From a checkpoint of a small image captioner.
Model: 6.51M parameters, encoder layers 12, encoder width 256, decoder width 192, decoder norm rmsnorm, decoder activation relu.
Data: 122500 training examples, 30.9 epochs.
Rows from block 4 of the image encoder of a small image captioner, named by matrix and row number. Rows with one number belong to one neuron. Each number is 500 + 25 x the weight over its row's rms, rounded and kept within 0 to 999. All counts start at 0. Numbers have three digits each. After the name is the row's rms in percent of the matrix's.
After each neuron's rows are labels from the 100 images, of 14848, where the neuron reaches its largest size: "colour at peak" is the nearest of a few named colours to the mean colour under the peak. Only what is clearly more common there than usual is listed. The data: made-up road signs on poles. In brackets: how many of the 100.
# u: gMLP up (value half) (encoder.blocks.4.mixer.u.weight, 384x256), inputs 86-171
# v: gMLP up (gate half) (encoder.blocks.4.mixer.v.weight, 384x256), inputs 86-171
# out: gMLP down (encoder.blocks.4.mixer.out.weight, 256x384, transposed), outputs 86-171

u.294 106:460450518465506522512452532450531484545467520487462529481499514511486491514510493541515494520489493452502513481502492483526453431477485485533539505490459537494501538474519528475501526479523555486500501499542504473497520467493543504507512515479492540527473520
v.294 093:504493525473523549509495504446470521552500480496490527500483495492496454499492477522508500533483486463518451510500507520507516510512515468532513513512493525529504513471459482441470478502519548542467465488452507516517500544476514506522480551539436503507502494
out.294 099:506519534487479546495500469470478465501485460509497500480496506479489520510519504506449484512531484524496512518489454550492513519558451522526518490491487523550475481498514525498502483470479508484480496493552518498516494491543518521499494513517502476555514535
colour at peak: brown (81)

u.56 096:453538474493486496550531504486502525527510450533475486489514536467495471470525469518495496527481472537501512541499521507479533505514506504513511545484536456507562490513464517477527532516476469519491542506509524520489526513543480487521516456519494483481467511
v.56 097:494528508510458525513509476545543471513503520553502492494517480494472495514501473464478481475510444491520497508544504495514539499454491535538486523512519501507529533512495481497491545522468454506494490492478480501508509506472473498493486510457495448508514527
out.56 094:508437454487504440493499502519537532523521500492528503488525502543535506511528522507513517472472447476490533512474494504484517499458468496506491517466465506477528540475501532492482501497460496477525485533417493551532461500522551464508487485475499508511504463
colour at peak: brown (74)

u.52 106:529531463532515492480536492498502495515483478499488530499474498478459480515486527520480542543486490499470469519442510553504500525460491519495493476446530523475499528468476476525522510490552484516443565514485482479523513499486507483476494502483491517503489516
v.52 097:463526525504491494506461539512544532486479531494480513482478518470471480475501498527472528514511498469515496475476529488485518504468506551506526501500518544499486487516500527572547494482488501502485514514587522490451532510470485443484538509462496491484494483
out.52 106:502528555501518522509486463503505485509506522534502469478493460490497524532540488464462504562498465517502479500516463522539498528558448519458501524478508491528502470491490472524489443525456518455457454515477497530526519501510499523473519485547494518500499464
colour at peak: grey (60); pink (25)

u.136 110:492447520489501515518471481491447466474519476489475551487508510446529514520500518539524489492495528483495483503457529504495500479445535498537509504471506521565514528550505536499501439476471481572565544522515519477517468469512498503517458500498515477478505489
v.136 111:511526479452462513548460453478504533451538527567468508501521528522466502493538463513531501519450494472490519448497497463539507494502493477523485490502502466493506473551524540525502486506510542498469497474486482525492512480510487478510521569504537471471491475
out.136 106:507518523501536501506519510505527499529531483523499514452516479466516470505510472500486546464491489466499484439502476495515490512514492502438479485482501518513537476460467482498489542520501478500499470507452531550498490522518497428484477523516522507518483492
colour at peak: pink (36); white (31)

u.65 095:569535476488501498469495517502514528463444481505523513534495441521463525514508506503524509502497492467473473506503526503480556479496530481535514508510490497485515518518497480472515543479484485497486460517491501480516532494456478503507540505506513497535473523
v.65 105:521460517514475435494483475541527495525496533501527511524459497504541454491509459540472489490521524506489557497489503538493551496527505515506500521487497514477504508510473532505510509498505503528495470481543474504488489481493519525484502476507546435470491525
out.65 097:523500483503541465461531544532505507531484497530471506534524517502527487514482494509504494534486488495502547504515504441515524518493547499528516473507535495519530485484504490463459491528521502527484475549491518503540479503485497483515454497484480538473460521
colour at peak: brown (66)

u.30 080:477489483508523498518509446493467478432512511494507526523466528486524522514509465474494506507530517502481465538460489472487494475510506431516533521505468503538510535537469477493489466496540483503533492511484517476495480488490513476501467512530491496490486472
v.30 067:467500502497495469520488510510504490462480475492493551479476519522483519476515518509517511564506500477510516526491523479486478528498509539508499459490483538494467503474493501555498505472507457503495490494520492505521442476450476510515500490505486491531524551
out.30 071:494482519470472505471479560494524510506469496510503476507536493515458496539543478474518469500482470563523508543505474475511502510538459498526449487474484464465498534507440509487515533484512462488537477501492503517500522484476483476487507568456510531496469471
colour at peak: green (27)

u.255 101:472448524520491484530481514497519499518506469552497492491503464484527518504491483518516503503511485535508521479499465490484508508457523474482449514518450484449537482519529514472503485527490483523495486493532508483507528540555492477509550523467500460471535459
v.255 102:488481529487515469495536557532481489489490528484471532465501534510524468515481509532499476512514507484523489520497522526491521524496555476522489521508498469495519518488510481493510493499481502516492491516535521488490516516513549459517496516494506498523521524
out.255 103:510483448482522537559548519496484470512510547477498533553476491490541479456527497500525534455440517475521453503486492530523467457534527485540481457481492506481493487503453514486502508493508554487514543483501529526489481511472532527527490509521509480574515493
colour at peak: blue (26)

u.190 112:478470480512451486508512516510544520473576513503482505516473523519482482529515523521517477519529494501491471522532532522513463500462488528491527539513508505482508520506553469496473479506508538513518513513517523507474550496479479516497501475481494503451496470
v.190 109:519487514513541516470504521534531522500529520520488457476461503520540509510448529492485536468516505552496476509503489487470527534487464514499469497534492523546508489484539485471518486487509517540516508500477502474476524492453491503527459494508540478489527509
out.190 125:487512476513498478474535488475462525499531499495482541484503530537484517500521547533527470544505522515496522543511495496443474478516508531519464436466501494497505523540494448516498499482495470485465483507468488475466477503480517498503505502503484513479508483
colour at peak: brown (73)

u.64 089:502445444513478525478550488508487525463508493503498517510522511476517453466527483500460504479525518476532487497484529489478511517465435508515446516510495500487468509517526531488524524524500497478493514502460498442511498501480505469513483538524517501504497482
v.64 076:502516525479467484495503481486493464506465438487495515509517466538487464469507490514500491483501553501494489538494490503507446509458511521503532501500528535491501496517503496506512520468470472510539543503517503485490497449529510521513527477465483526529489490
out.64 086:516523465499493472483514459512511473472513453490510439500487487525489562512451509496503525541527479533536556504507489499528502504499526487493500446517534508489449467515463477514502477452506491498490524484481485502481468519464528510499507496540453547521469517
colour at peak: blue (44)

u.194 089:494542524492483503478482518465499464497552507482499489521473507480452466543493493497509484525472513436522528472491538465522480534527481497495501535477510480499484502480511534461498448522477453537467533511468496481504515490501487439510516529528449527494482486
v.194 077:529548501512557493537480490479508486481456495485513497472454529530481487505502505508503495497446473504534498463489503467511494462488512474475532517549502542524548485509493479489489485493470536509520469546514504524486501525475516489445498495464503474491501467
out.194 085:508523493502522521540491526497515491519481475522497502525474521510500490525510494506439490482471553507448504503521469514498543542461505489480485494523453489467481526513504478490505475494494463449498479452464532486542454547491497471452536470488500520496493497
colour at peak: black (55)

u.296 091:511506473426520482512497562513502464532525516495528520536510528466460520483449522493475507509513556462548509486514520542460480483469481474520467534511513483485518489497516519501507486523467512509508467482526495484488521517497538520517421534476512481528515499
v.296 094:549498493511504513493509498465481504509496504517520552498511510494501497499454528536534485512512558517505519516478520462472507494452551489523501543509441517482463494510504502503496530509512481495523460489483501520512500499487500490428536466551503440494531473
out.296 085:498489496517511507502521499480459496509479546487470466529467468489513474519515493461509513534465486455518499493509515495536538529512527531539489502497526484537509490472485525483509494472487494514507500495500491455504502526507461492522446486522491503512483475
colour at peak: brown (63)

u.122 088:537510491466482455497496519492516497485468557517521528496494474476493477506516508487547535474496510503471481506457481487504566503452541511559548487467530498493490463505493488510503489538520480521507479514514508455502505467515499485504477520506486505483452521
v.122 105:537494472530499546534459505462491508484534473559487488518521464482500460500561487487541503543495512530513526496478483548466500495479538490485474476461472487491540506525530534525506500494532488494495485519487496506482532496482535516456511541496535493498455505
out.122 096:466529502478539555498456479510502516489451508480517476477511504527502502477522520514490487508492489497489440494480479496497494502512477491468495502504508505564529478502526451504497490464544469551529519518538469521495495502486545434506550570513489511504489524
colour at peak: black (50)

u.279 100:442499530492529536503467493491525455519457532513503510521493500446495475488510493463537464499517516514501503515523493510515458509566448554541498515490486464480542498494489533503512520496475518511480536506498538495534479509516502509517490497492488463477501468
v.279 101:526519511508467574481503465552453508482474545465523505537491475508481487490487513519518457500460483476486478520499512512467450534554535515519518467498521470545484520502474493482507503496512501471530496483465472518535477475472471469492532490470497482483450497
out.279 099:523483481467522519484486491473512507563480521522452466511524471463448488502497477523517490452460463503501505505467478501483502503491520496447510516539513517529477499512526499492525514485488471515468498520511512469454518475488513496493476526561529488451521518
colour at peak: blue (61)

u.162 112:504529515499516473536497485489503513483486507500520483487511473532510496474557493508518510538486490469499480501493503505445503485535511504523472487489494499499491521462496517451524493481494464543514503495533502499525495509495501521476483489486471509497506520
v.162 107:504438526460516544511518479457502503508533509493514458485523492537544471476503473483454500493556454529494529491492499507520518490505517495499520477537520479517543499473449454507485510518547471523489503533496530542533465520510486525472495468534479441532522488
out.162 118:538472487496506480512521505528483509476549504511526554496510536567505503526478505497485520481472517490521487464482476465497555507505504478474492476459515476487518469513524461465486501517464491506508543486491532504514494486516498535499506491507510504559510485
colour at peak: green (25)

u.35 113:484494547507519550474514445501522493495463493468510518538444531467497540497481494480498488477490531554521504512486482513486512498491512493484549486472478480475517505497493504493454514517452445474464488545478490562484506474497470511452509493539490519514537478
v.35 106:523490497511494496509501533484477470567438485518456484505514456480507477510513465530508488512466487527517488539517519497486430470507501494477487484468503539478497482484498473476501539491512501475532557497523483537530518510525488500469477489485505505515548520
out.35 109:503532518513532543542478499490493487495519504490508542508521510513493502490483524510514478570485491481513515461470526501492517486552464500518510447506479528487496485488493505519490503532516535489527474491507493481526486553507493522499520509536519500508505482
colour at peak: pink (30)

u.19 095:516499505539504494513488490466512457518504524516526515488474505496507518510513501512522516518447518544518488479511528505504511513522501488500509530518526520490488470475494469515490496572505475466510519490482456470511543478467499510489469450534493497444470531
v.19 079:475513442478505501486505509495512466517519492538509504526435482510475498476491485506500511487524522515505493485514480493492480535506472501484550529501518509538535437517529515485495462512528488520494520495502448477471520479504478516474486480489524475456512489
out.19 091:527487528480479569559513530498488479503462532543487440480535486487486479502490505537479501531494527463483487516535485507489483500471488526488510456515491487482521507548528472535508490467476480521478504519463500467528496501499504492509471497489484488506523492
colour at peak: grey (68)

u.341 102:480442464462468520526499495497492485517493517508471516542511504463472472471457492493501512538503493529515531508495496512528503481511514504482463501487535492462497511461497510527483475462501555511520486538524495516456513553499460464493485497503462488515526492
v.341 106:495480474483447541504496477491474505527478496469517507504485522479517499513501466475536528493489542529501426521517456534490491521506489495520499516484475508475519531501493488508478508549480482453482499527530514500500496515504500516476505489458479518497471493
out.341 107:461490504455519496512458478453473522476469511466482495480484518511484520499498548469499475506442558463476504483456470491476498486504497483456497510543502480505485498447488561493503547504499513459484502479463486521511537483508449518459522521495468517463475499
colour at peak: blue (37)

u.303 100:498538527486488517493426532522555498467501507532492548510469455511512515527517540526491515523501474515540493525424535487514550504504539530491539550467507501486455554488507505502500513481510478515519509517514500522516498499481511477469482462496520468519484502
v.303 103:510506559502469520459475555489546494476501506494515553471554472501504498500499514446460499478530518468472474473497503509506528509496488478502500513453481517509492473486500521498493563520512523474536486451512471483490522520514486494443481509476493464472474504
out.303 098:478501498462494503516523504535511499538528452514520470509465518505512495489503444424518507474511527540515498483506516524520529507519483545532505477509536526537491515517470543498494468514495549497444527501477479534492522530493447441466484529507498506502448526
colour at peak: brown (77)

u.343 104:552479524488548518534522496470510565479453506450499522526444487484514486502518536509540485468491508534501501529489497482484552489469480529533499495512487504453463519481511508514480483484512519543479526469511530542480468471513476509473516525507479512512490506
v.343 109:567478496494516498498535504474506509462535537492495490526458485498526525520479478471487533515515492474462472516481486502502557493540469507460519515517519479483517494483548509502499507459513518499503517449490489495486485514468456514493490520519491507510567518
out.343 113:531506500504496496495476503478510469521499475483480474520477488520450540529472505496486507539546530493459512504521481524505485507519484470510523470538558475539499525489528492462505482451472423491467514475510536459540500493497473522461476496434495524539507530
colour at peak: black (60)

u.117 107:539499488504472504499497494522486530468459482473503505487517524483486521479545519489520503518520462452537516527436535514500503525489512517483572527480508502535523458476484472516505531489469538485534489473455558506503512486516490448506525484463504491510495528
v.117 116:452508505503469478547501516523503501526471476531489508452522487512522512501504450493455479534462514514463488504520497536456496531496499515527511478522499510453520492489484500518499518480519497490512493521500511495508530526537515473491496519524557446501520460
out.117 105:502490490507553495465520512479534513486493516519526496512481513443491513496532508535565513470524495488431510511523538546534522489452539491462494483504490518518516503511523489489505488495484502509486458535475480493521481513497469447509488517499508485526495500
colour at peak: grey (65); pink (26)

u.320 115:531482518462520514500452501483495500514506502518465482491483498481516471458492518465531501491511541475544500485463503480535508491529502504513526508517460559435495489500506566481516466516485511490490487480506529463515555463492502537517519519473460537470479513
v.320 111:494438516491481534503527519511461472481502499487474499485483466512451437524491520501514488544480496509523467505505484533449534524493473516491534522484536495490494487485509472507508468473480484510502517443467513531506522505497477524506509501506498484529479554
out.320 113:488534490514526519456493496532498478486487491511527536496486467422481531481510477507497466528556497497477498505539484497463549500510480494535528497559508483530504496526489494538536482492474539502510515468506497485542508537531487488510515515552467494496424498
colour at peak: brown (91)

u.241 093:494527522489509516542467549505537509467501510513467516492480534498495494492541510511514507505521547501492489492476491449473481483526508502507523471498477539483490527484484458470470485541499455519486447502507529496502490518520491506529513458548488559467496494
v.241 091:474472529493511471501495512508509470494511471493476444479495487490471546525475483487494511523467461467508483474523466508500513505493476549535526519503514487456499476473503499469513457540521512517501461499494478474503486488523540475490494456515565480489520468
out.241 093:525469526461495493532511502502470513513452452502478520460541505480525507471530505497525482494442454501529538487495485494498534469475489558474496484510502521475506502486479514517560530540486486489516468526544466501478556509536539547523501523499500511507499503
colour at peak: grey (71)

u.124 106:517486510503550492492456500481554491514498502505470491527475515530436521511496541480507530452507495513493495483554490493523500462490498495525454483499545517516471518490505517485461511530475492500520480450499454514494466506477464514504450490500532527503530550
v.124 092:513498480461553525498455489519501501541541493514531525543487515456510493479500529481515558480491516440483482513529499485486523505454528501537501488485477502540505512486456519536539487494435477476507469482495445477471514443475462473495515486497492484500495523
out.124 093:526499507494500497529514503516536540450516506534477505463512474514541529495494457495515510529494508507527491504462507478516464486503505465486500490545479449533456536543519496511491462507507490478480499505495520546509475549461527481503478483467531439450529496
colour at peak: grey (60)

u.281 106:469473526514455479557524468504501448488503484509481520497501511474524461528508590515494497524490536497487560508494510492525508525508487488483467491518495553481542494495496504533543523509517483538486470499564498490472480495512525497478442484499536505500509490
v.281 103:459478509473493527502458471535474488498469514528504516462521550518505495515516491518490537503518502499502474518505446488526466517512483483517539560511537546466522521473496512486510529458508485457443494527516524497500511516543510516528467497516522478520504512
out.281 101:506489450538512487502469504499488509497512525508505531496543520471521460518451478516465522508476471499495477501466487499498522497480445465495542494548491498492496530506534510473515469490512479460514519519501534497501485514514512544468504510476491519484482480
colour at peak: grey (64)

u.174 099:468459566543487484474530518530509529505528486494468498504526490494507483457507557505487508526494482495497556501470515490526500533491469526515494491486515455452476522500487458483492547466470502501485502515453518504479535479458518532491485503472484499472475490
v.174 096:517537567478437538511517509484470545482463486455521498509531542531520502484518473534450498481532499459484524471481501509494531469509485486468508563510466494511482495510492492488539507509459525510528521498522490510493476537520497453487489537498459461513504492
out.174 088:486548430476538488534521526529475565489493478448477513512506478504500533478472516477515484465512503471501510470525509525484477509509513504501476529484501517494466513495456537547526475503538479517467481488501487517516478521506502476516493529551519515495476494
colour at peak: brown (60)

u.102 108:444549490543520503564475530507521522498508451519521465488455462558523502457504524493523494564468543461470476458494521500503523498485472449530492520512511451464496509508478505510515521487516494500492495502499506547481521474534503562508521509499433511489486515
v.102 104:494539498504527490449486503537513508530510468521509463502483507532523481501500529549508513512477516482513568445558512485495506529483497476500495509522510491508493523477478505511528535468472475486490514519563530501498464507506478512465487489534501466481497467
out.102 108:493505490521524441471508506507486492493492515465518514562526514483491469487514518513500505512517514460495464511523503530477506534500478442510495459460475496454478487481485540498503479476477535511503514501494509502543493504514485463481463474484510487500504486
colour at peak: purple (34)

u.146 099:523519456432498516510524524473497500513530530507533491490515487473487476492447463542471494475517512501491508558501493467507497486511488497483427504533543456472487501524525512462469516507479529481479466487506525542522471536469489495493551501517512504517499522
v.146 111:490540479523497524509500496547533504518497501502507535495520489471487486479445551500492519484508504466470465522501496484508494473503506522557502515544470498505517463518492506498472495484505478483540472506536504450494557517514495519487485523504442456519506489
out.146 105:472491501512483463504508454513477510443500480537491538545525528478476537495517527546474498490459468483475522509504534525500479467447440487474480492479458477499522472499467531455500502468472477523496492494525437500545519515506516515513477506510519496530448467
colour at peak: black (41)

u.20 104:544487503524500462504505489521461504511520501477483502471453468497501494524514511530534501469466587498516525499486514536468499465458527529531416504508525535456514487508507471492556497502481493535482517504506497517499492487468474470505534549523540467459538526
v.20 108:440501508503532498485512474536509477499502517487486502451520511505499495444535497513508504515464474513486478511493547515511531524472506518538520528536503481511503505506491504521531479474454503519510469517489479514514536532464504515491500517471531576503483487
out.20 105:503442549489457455515532462487506492509495519482536474520470515481534488495484539525550462522512454502524499510481518500489531514493483512529477525509534464519467514497492515511502482486506504485535475508512502467537499486467499536525494493484469490517496507
colour at peak: grey (81)

u.285 087:512452533457490461473545492528499475466504523528507470524467530502523508493535495514490492492505460584520469467477512542484489484478492499482496534516511530439458516499530494467548504458496517540526505489506494500461482530480493520481521528474490490497461503
v.285 081:510519563519524508514493474546479540531503511479496506513524496454535473534463467552498502552557486508498456488507504467479493524498514474515521441504543512526491480499447502524499494498468495498474517512521437565489491507525516494504480472467466531506495517
out.285 078:515530504485495526546546492478451486496501534477476532481506499496513518510485516488500525478480521440462498516486488480520480513532503513536438485511492453475505478474461495506505562475504484465476474511511498533436502519502531513490466537522500506496463508
colour at peak: green (43)

u.236 084:523521472498500507492500482532475556518469475513500517524520482495488484497474500497540479500477493524538513472427501514484512494483459505495526488476523506444478497452495519505524462510515520464532515497508522478468493479505484504454481491504510471511499499
v.236 071:504511459475515494496514510533493518541517535551563508492530510508495524537488506509535442541492479509546512457520502530472466492503502468480530476473487482519533552498503512495492472522466509487494510492505534489504522506548466470500490461521519496490485551
out.236 074:514483481531512478515497502482486471490523502545502444461512484533504518470500476484519539495521505478522504499548470557491497500506560538517518555507486490486520452469447516492499522470527501489488550523492505543544487507486479486476506459531510534497525536
colour at peak: pink (25)

u.25 100:510502467512513504492550485475490518519497462499485503529496481493495522474518510510520489458475512507513521471479482513549520479498521503518506515536534494498470500451523493468539511536491501521519518504485512493501464508519498551481506490520513523479502542
v.25 104:492508447482478532531511526533519482506552511451499483491519497509486499491514510499559504461515529487493475470522485518543498510488473490500546475486433491496515494488518484486469497510566481474461484514472520556521470492496509491483494524510523481458504483
out.25 107:499444456503522505520519513497521488533504486516509494446505471457487522505513515516523507563542522503469503468496531478447494486517503530518483499478516489445498478496511475502478498527552511500460517539468521517488488488531503492567527489525448524506472446
colour at peak: blue (44)

u.238 102:510523514559475494509470458524492539516489505490484488511475498494467496473490533513502504499499473518491503508510530467456519477516452509491511493526504471513557482542527543453506513505510505505459469466522465501506542481534514536552500502513511482470483500
v.238 097:524516488521484496542523485475462514480498494480512459498477505519525490491505508527491516493458489458483525491487520486461519477468458531491472516480499579503509480469523483492480510526548540498486478555506476490485516510453509512480477504495505486513491489
out.238 094:515465498488488508498537510521525477461525511484465521450493490498488503485521496501472485498471466505494530540514476480485495518499495492510472483518521541477533518496502487502511521441496522514514498552494440484514502518481566451549547499521536527492478519
colour at peak: black (55)

u.270 107:466550511541540470453428493515480499523500502525482539489471499511476528504492546510521533502477488531526532513477514494508494514480458482463504504477471483463521504461484503476567560502478520468498483489565468504538449504524516485534529492502515489517481484
v.270 078:516544486495501486546473475456494448484499508523471494493522496502486481481512474514500514459509524511538516522518478509503540514532507526524532534478506529478488479527463505486531494509497521539474501509524498485469468475504515474515502488538490528515466502
out.270 091:493492509512459527517471513507499476483480535566467434525500498464503447498533505493466498497497550440513467489511492473504489472501540505509518568514512493489529483530510502492528468476440487490527517516474463513487502519499501515530500507524505474466513483
colour at peak: purple (29)

u.325 103:463496506507555511482536492527471514506464491517435497506492504534510559490525489536499499522534504502499515510503534504518525496513506480538548483519539486502461466504466450504468512493495517512508463528511493503511469502483522512529515487508540501496481502
v.325 112:492481544524503490522470468488482494488482499506504540464540499539515499487532523514495508515506498532524540474489565470543538458550479470514543529459508490472539509501546504502531523492462502520577510481479532534536494517481494510537505459505511489500523485
out.325 111:492499483519486476475493467486476460455492502504480531470527482489501490573511502496517481504508525473509501510525534472472511473521477503481499520469475506494508498504496475488477532496501473456492513512507515511492477532490472509529501535464528515540519491
colour at peak: green (35)

u.375 108:550513486511497468458531506526476506495462517501465481481471535502494510572527501479532517482544512428501467481513495472532506490469510462501548476442473501497513474505518497497494501470480506519547494548535503503515503517528482512526494464472502553491504534
v.375 117:479493533488495479460507500532528477528497504513510548482514482523460467471490470483475502524455489535503567499559527518499503513483503438529462474500533486435456477496518503483489485505510543523530485492485489468490531482505479458467497462532496490478546473
out.375 100:497496527471501504516464526496499552501529509504504544492488495499485468486537527543499518498471444510516477470552483487473536438479544520537473493471502511532477493516491472488460544519466472525509477473530500463453464505514460475503523452482497477519527494
colour at peak: pink (37)

u.195 113:493490511540555534527484535530455523548476506493505482489445504453554513457514481466502492491541486511468519482506517516512501471519534517478485521514499491479519514543538503492500489528529473487488521470516480475510482502500520495515459463478492495474448514
v.195 114:483521506542480471522495474493510475509535481488469541518514548495461514494537452506529482482522522469522505490535481477496475491494524472487499509506502472527473482530481471519502471488511498506495467507528476557498511482504486489507483496488467479483505498
out.195 108:504532488468463502520508491459454500487490480509465525555510555519503502465477516503507477486506507489481479499496505513510487498493504435505494527448507479506495530513524471527496464485468515549523496521481485512489498513479465467480513483454542584470447507
colour at peak: green (36)

u.329 091:427509501529502495541456514430464503472524512518479507544492528531518484486546503468473481509518475490511473490505509500469489557498504500509504528545454501462513510480507489513503513531466482486514515511497489530496460516523494507535547493531448483491489502
v.329 077:500510534496553531503490493490485496513500494523526507487532492518502486510541546516492479449476514485512491449485504493510481500453564508500545499541500484482462442482503510500498505506559488502493522524503528491523503534482514514488451506549493498532473481
out.329 088:508501497509494481516480506513529486469469524474476510530505493464501501466464494507515549469496520492484492481475482473522538465481530519526490514458522543468491451500497509486461523488518496518472521499531488521533465524546438536449515504499539497507517498
colour at peak: purple (31)

u.376 111:523476472500497527529536481528522528512519498495504495567493493512555496478479502465502513492472512486534507495511528523489487485488483515534524513504510499542508518522496443488460500482519479501520494487491489522505480511515502508486553516477501522475538492
v.376 123:523484469526507516492518483566494532479505514506512472512509532495520474503488505495514476522497512483498508484495502485472519476517542549466486518502435512499508492533487510502489463530519483486465481472482479532487503526488506513489495526452445541460503477
out.376 118:509493478479532483489477516534537455513455486545492493509491497460490481525520458477471499532514505498507527461498512529478500461503566505501510485496482524529475500511507492491490491511507496518485488494500535469525506485506475464521506505480485507505576502
colour at peak: green (25)

u.105 105:533480516517460485492488512500524532479515489513489523502516504473537512482519473509510483463505522463490513503435466503511500534506506507479512505489521491508521501434515522482517490509488518469531509501498522516475485517524502511469524487546480494507550477
v.105 102:481462492517436495492437477501507488481502451454523513491482507471495517511521492497518519457539483500526521489457472484463493520531463480470505480492492542532494513505524487479498520520513467480513498500463471507486502453495498511480511514489484477520534514
out.105 102:469514477502493478521483531475538514518472513517503527491467473547512524531496468533531495490493531482497489493529531520493496476527467509514531506487531512509519495488475500509464444466451498481481498476517494474574508502453491494503489540534472460489493533
colour at peak: green (25)

u.153 109:458506498509505503473475488461489507533482577486445549527488513501516481514494552495493488445502514514483456480502521484475450508482498469502489523479519512493485546479498502512515498446519485496475465516547482521518469503528510530537507457513513498472516523
v.153 106:486480506530476510486475539507502504513525529498467483523533540532541514525498479513454526528520529459485485493486513480511503491524527549506511516513528438510472524487514474471516515516515495493454512505538510486503491533485428430487503497541530492487514450
out.153 106:524488547503499508504491545508469512495495510490505523489489494509517477516510508489537459523482539532524466486455493525550502495455519501472501528458514497503482457523492546494486495455494504517493536539558475490506508507534458535454551488490515539476511502
colour at peak: purple (25)

u.350 086:510494466549496517499453490474510490551509517503485500544498531549509531469515485522462516504470502530509494507527476493549476495507447474496577519491536512465514539499450523519481522502478462503514522527514491474502500528521484476500473504497496500511553508
v.350 060:524489542555510551484499507463486480559467463506522471505534468506489505510471506502448507513480487510513516499453495488536509525509496481472469515452506538464497509536518446487478523520496466539497493511430486517468518477530467467525518489518485555496491462
out.350 082:530520500515459488525477502495520467465473506477514530459485491510545486500497501494485486528531530482459485529484525485502502519503527521447475488477491439511461471482512495499511468555530530481497509461535547532487498491502511498510499511508505481515478509
colour at peak: pink (26)

u.344 106:514514461542542491482455450510503461492472461522547462527515489509505453495488504498499489492504504487510488498495496531479530485511519504535526486477467491485484448440464465505460552485512502569532504525486496509521561512509487512541540490458528517489500441
v.344 110:466522504466558486499515468508500509491514537447471460495504471495490521512516490514480517514497535488463478478486518541523525495481514515499523460474466503529506490503474518541502495503471525530507531525490492489538550491506470477471481512486470507510523500
out.344 104:525488535527542473545521475499492411505496486479476481464465478459508488486511492502478514538500530514532557493500520497480501487467526509479515468448510483473490539492500534508531493482510483505527549509496506490486470529502485497460499499479511476520486505
colour at peak: blue (53)

u.382 096:486529462470461467472495456464469508465443455515504567473534516473480514500536499488530494512518483543508559508505466511490501507537469465512521495530492515530528460496549503479480507498489464460509492496495499539529508541502510497540515510519477488536484523
v.382 107:492483482514447526479509500516483549520517542509529474499506466514461520516493528558509512503504513489495518497538518502514473544507521461542484504474502506513560503522529522471532550514479472464513508460523468563475497487516513505487491472512482480513420489
out.382 096:511469485488456531491525513486512493499491463489478476504512488527514485513487469478508501536508490519485453461487557503533470528491529511485499527449479467462509503521472576455492521494530541522498508510500508443498463442549506520503532494452513499497515510
colour at peak: brown (91)

u.331 101:490479504524477505502505467487500508528524498504497533575489490478457463556513494521543497448505491487447537497447533527460500528479486482511502491494505505503548546497503506482512504483539443530512514511468556507492498512475538493490495448510491494499540488
v.331 102:464499523555469457469491467512523513492516462531452471479486514517501509510516494485529544507506505537515497451550469503440528498483488507469513497501513553474499486486554478455510510499472519479504482528474497483515458449511514504476582513488483502427486503
out.331 103:500456514534490511520521503481535518537515525497493487515475508506498461537513550509510517511501518510511512491532540456497544450495518498498484494495508522478499488511472491450482501521516507465500485524511524448523461517542509511482495488520498490477463470
colour at peak: brown (82)